config.yaml
image_size: 48
task: "colorization"
attention: false
eps: 1e-08
precondition_frequency: 10
max_precond_dim: 1536
max_steps: 9400
Rows from block 11 of a small image colorization model, named by matrix and row number. Rows with one number belong to one channel. Each number is 128 + 32 x the weight over its row's rms, rounded and kept within 0 to 255. All counts start at 0. Numbers have three digits each. After the name is the row's rms in percent of the matrix's.
After each channel's rows are labels from the 100 images, of 14976, where the channel reaches its highest value: "top examples" is what is common among them. Only what is clearly more common there than usual is listed. The data: coloured fractals of 300 iterated function systems on busy backdrops. In brackets: how many of the 100.
# convs0: first 3x3 conv (model.decb.1.1.convs.0.weight, 128x128x3x3, each kernel summed), inputs 0-63
# convs1: second 3x3 conv (model.decb.1.1.convs.1.weight, 128x128x3x3, transposed, each kernel summed), outputs 0-63

convs0.24 090:145127129142167154095212130126197139119142145139141124144073140109135115096139121122128159187199113084135093141132128073118119068101123075053103121133114158162201147154127118163177167126165127
convs1.24 098:181144122164123128162113180171167135170154117175086087079153127155086122159107092108126120115115156128178156151128202119111155145082130138148137100097129135068093098093160157111124091150143126
top examples: brown (59)

convs0.39 117:142130128086165123105106162088073162166130052102105147140137153123147095062165135127164079078131067123137087145092160213098099153083176092171154146127178121152153190104165151061147121075117140
convs1.39 101:159139104158121135126123107147126088083122134090170145120118062134147066168049160126150170125197128140120136114135115087157152101150118161159140100119162142112113086193095102199087124168094157
top examples: brown (54)

convs0.78 089:109129151123138135142135153159166096127146090124117138101119137150111079112111175144162116111169125102245119161129158139172108200096101146114127147187066112081118098111166102090156115170094120
convs1.78 088:166133083151166110138127143145078081100173087194173092126130134129157105088124129126129121136102143096036153090101142108122139057147142120118112110135144169142100095126087120155058193108159112
top examples: sparse (72); brown (31)

convs0.33 091:128104145092073085121055193159186166160159160096146090154115120181155139137113090137078111121107149104137165145013142187107140142136113168134146173176086131126153138124144072127132153139170101
convs1.33 102:142159153183173134111186128071066144183127172142121093088127122083099144178096118080166128125146140168096125158171147132117076118163142182133149136111178125158079121136091139142133137170106165
top examples: white (27); pink (26)

convs0.122 091:121173117106093155177089223177168066124095171140120125174058160148053158114130153116125129202157097118073180112091115168139141154143120132122103113139082121130125085124098117094107137099141113
convs1.122 109:141099157170140129115121098142099107111179163088134190087118089096167039130112088123074148124110136082183075137161130105186140176163164138116113156172150104136154109116129121158111154194157116
top examples: white (34); dense (29)

convs0.70 101:116147163174172116112168135160155132159152101080118150181138149159091110162105096148084108123124168106188143207147167109131132186115143071160112066194122137104058111213070075119081125137087139
convs1.70 112:168160135152162146090131129152150136142078142175168104086159149085099125093150149103100129148147107123085131088066136148179147077143061132068091157157179111148173121055151126177163204141150088
top examples: sparse (72); pink (45); yellow (26)

convs0.111 127:098128108147176101099131095133137128161149154120144145106142135133142113123094092118120083131108095138146120156112121134107093205029140079112141121178094210141081206090108167140129118121147121
convs1.111 107:143158086123151102078138078089102117113126056181135123194099129094117167124181110121130194087090128104117154168085144088111179127096160155180136096154122109086131091114119137185114150121112095
top examples: brown (52)

convs0.19 119:118115107121085121072079115130086088118104114130139098105122122142118121142119104143118110122140080115152135153098108142142134159132161117033175190202200152166188189197144187202184184187181143
convs1.19 112:152157150106136142191137141167165119125087119118170154179094125151141130145108098078143097117106147096122127116134090105088132099056105108164107108081178117118091112130148083095085111137123029
top examples: brown (43); green (31)

convs0.114 132:137093118146090099073111119114121144082114084133136120138151144139097150147125092120196135099177111146126161105089161105149042124100154097150119095195182133121180194170115118116194119135142092
convs1.114 118:130096068095112117153099175124117119216128153099104098153145141190095091177081127138100154113146156153172142139161102173115158182068166165110100111126090176076069077114168167136119136168111134
top examples: brown (60)

convs0.28 114:166111188165147168159036141110126145158143111111134074135152058130108118154124182118092124133139040102130107104046074115059119092155130087094157163094153178153169122108110129192135214136157135
convs1.28 104:098140120098114096114189092121134134069101154051180129093138132135142134141175103111145116075167141137135098107166186153159079129103137181189090058127104132103080107147111117125112090115088154
top examples: purple (27)

convs0.42 092:148147139111089129106155100197156162153139111135114096117122065119144112143149107109085163110119098096140139118121120151107124154151130107068167141133117124134165153110162104243114102055133202
convs1.42 104:112145125153129103181157149091147150100166179155123148180147092126130181145172173131198178152157196147099145147176145072042075116084141191174155070172122128134113168206091112095116138183112106
top examples: teal (39); purple (29)

convs0.79 140:176126159150178155164105121117068163159144084082119151106149036159099086100058081123101113137171143110090114134055068122143140141156153104115098108143123145172122133118046094156143104145113088
convs1.79 141:112081150088110086075129112161146112164163128198092105171112144126133099080224075138172162154096118082163162093124094141164123137186090106143094159160116149117093172137062147086156213081157121
top examples: teal (46); purple (37)

convs0.26 130:091096107147144111096117121104137107126133125067125129153144093176091087179179143143153086092144144116154129151074092134118074131131121117196104135156146143155130147118071143080158110122120181
convs1.26 137:129086154115140131159183112126094105077098184111112143124150161147111126139137147116138112139146125100116080139167055085050141048139095136079094080087087155059075100159108100038082109161138106
top examples: sparse (93); black (80)

convs0.22 075:141124106178103122144158212160109131174194120157124130090144118119123012115136134119126151141133141089131062124118107150150143101121131139132135134224194154143145128115109181160112174182135147
convs1.22 079:099116132125154081122108034146137136098171166138118095134101123151090114093141168115098078169155190172121138105169147047111115090110177124175162143077137080097108147163146093047096075126117148
top examples: sparse (81); teal (26); purple (25)

convs0.57 108:118093170111089140104166125135197143119172098100111159130140199130148116109114092139148154102138158128108154165134201105171076122089142129054132150146116078076168140160171150118108152151116155
convs1.57 114:091155154141112152139169135096113118149118167077063085090136066117112092167138098124099059171102086183060155119140101179068100162089108133148117094169100189091156132172136120139117142104130101
top examples: brown (41); red (25)

convs0.94 131:148104097159151123171136153130112160198066142142120100130132142124137056130123114110113092082126094141124117071070156114089101119100116132182103128104121088120146079120130058163109132141149139
convs1.94 108:073094137105121154132108124150150112097150110129067069084119134125077101130079155119140119217118099153141133103161065167183117128121118090075127170159139084127165137160107105135134143137170129
top examples: purple (45); teal (41); dense (25)

convs0.40 132:115153212091094144156203157143182169247146188154141125153146120138114125108151093138087115130096124135126098060110099091103108112105084158085141159137126142141116144099152092176157148128152157
convs1.40 126:161166119156155139151059145079145068079097107154167127099100097127153140129134177131160161185145151178109145152124150104116124168132106122147119110112128164148134079197114110191086129180139128
top examples: sparse (76)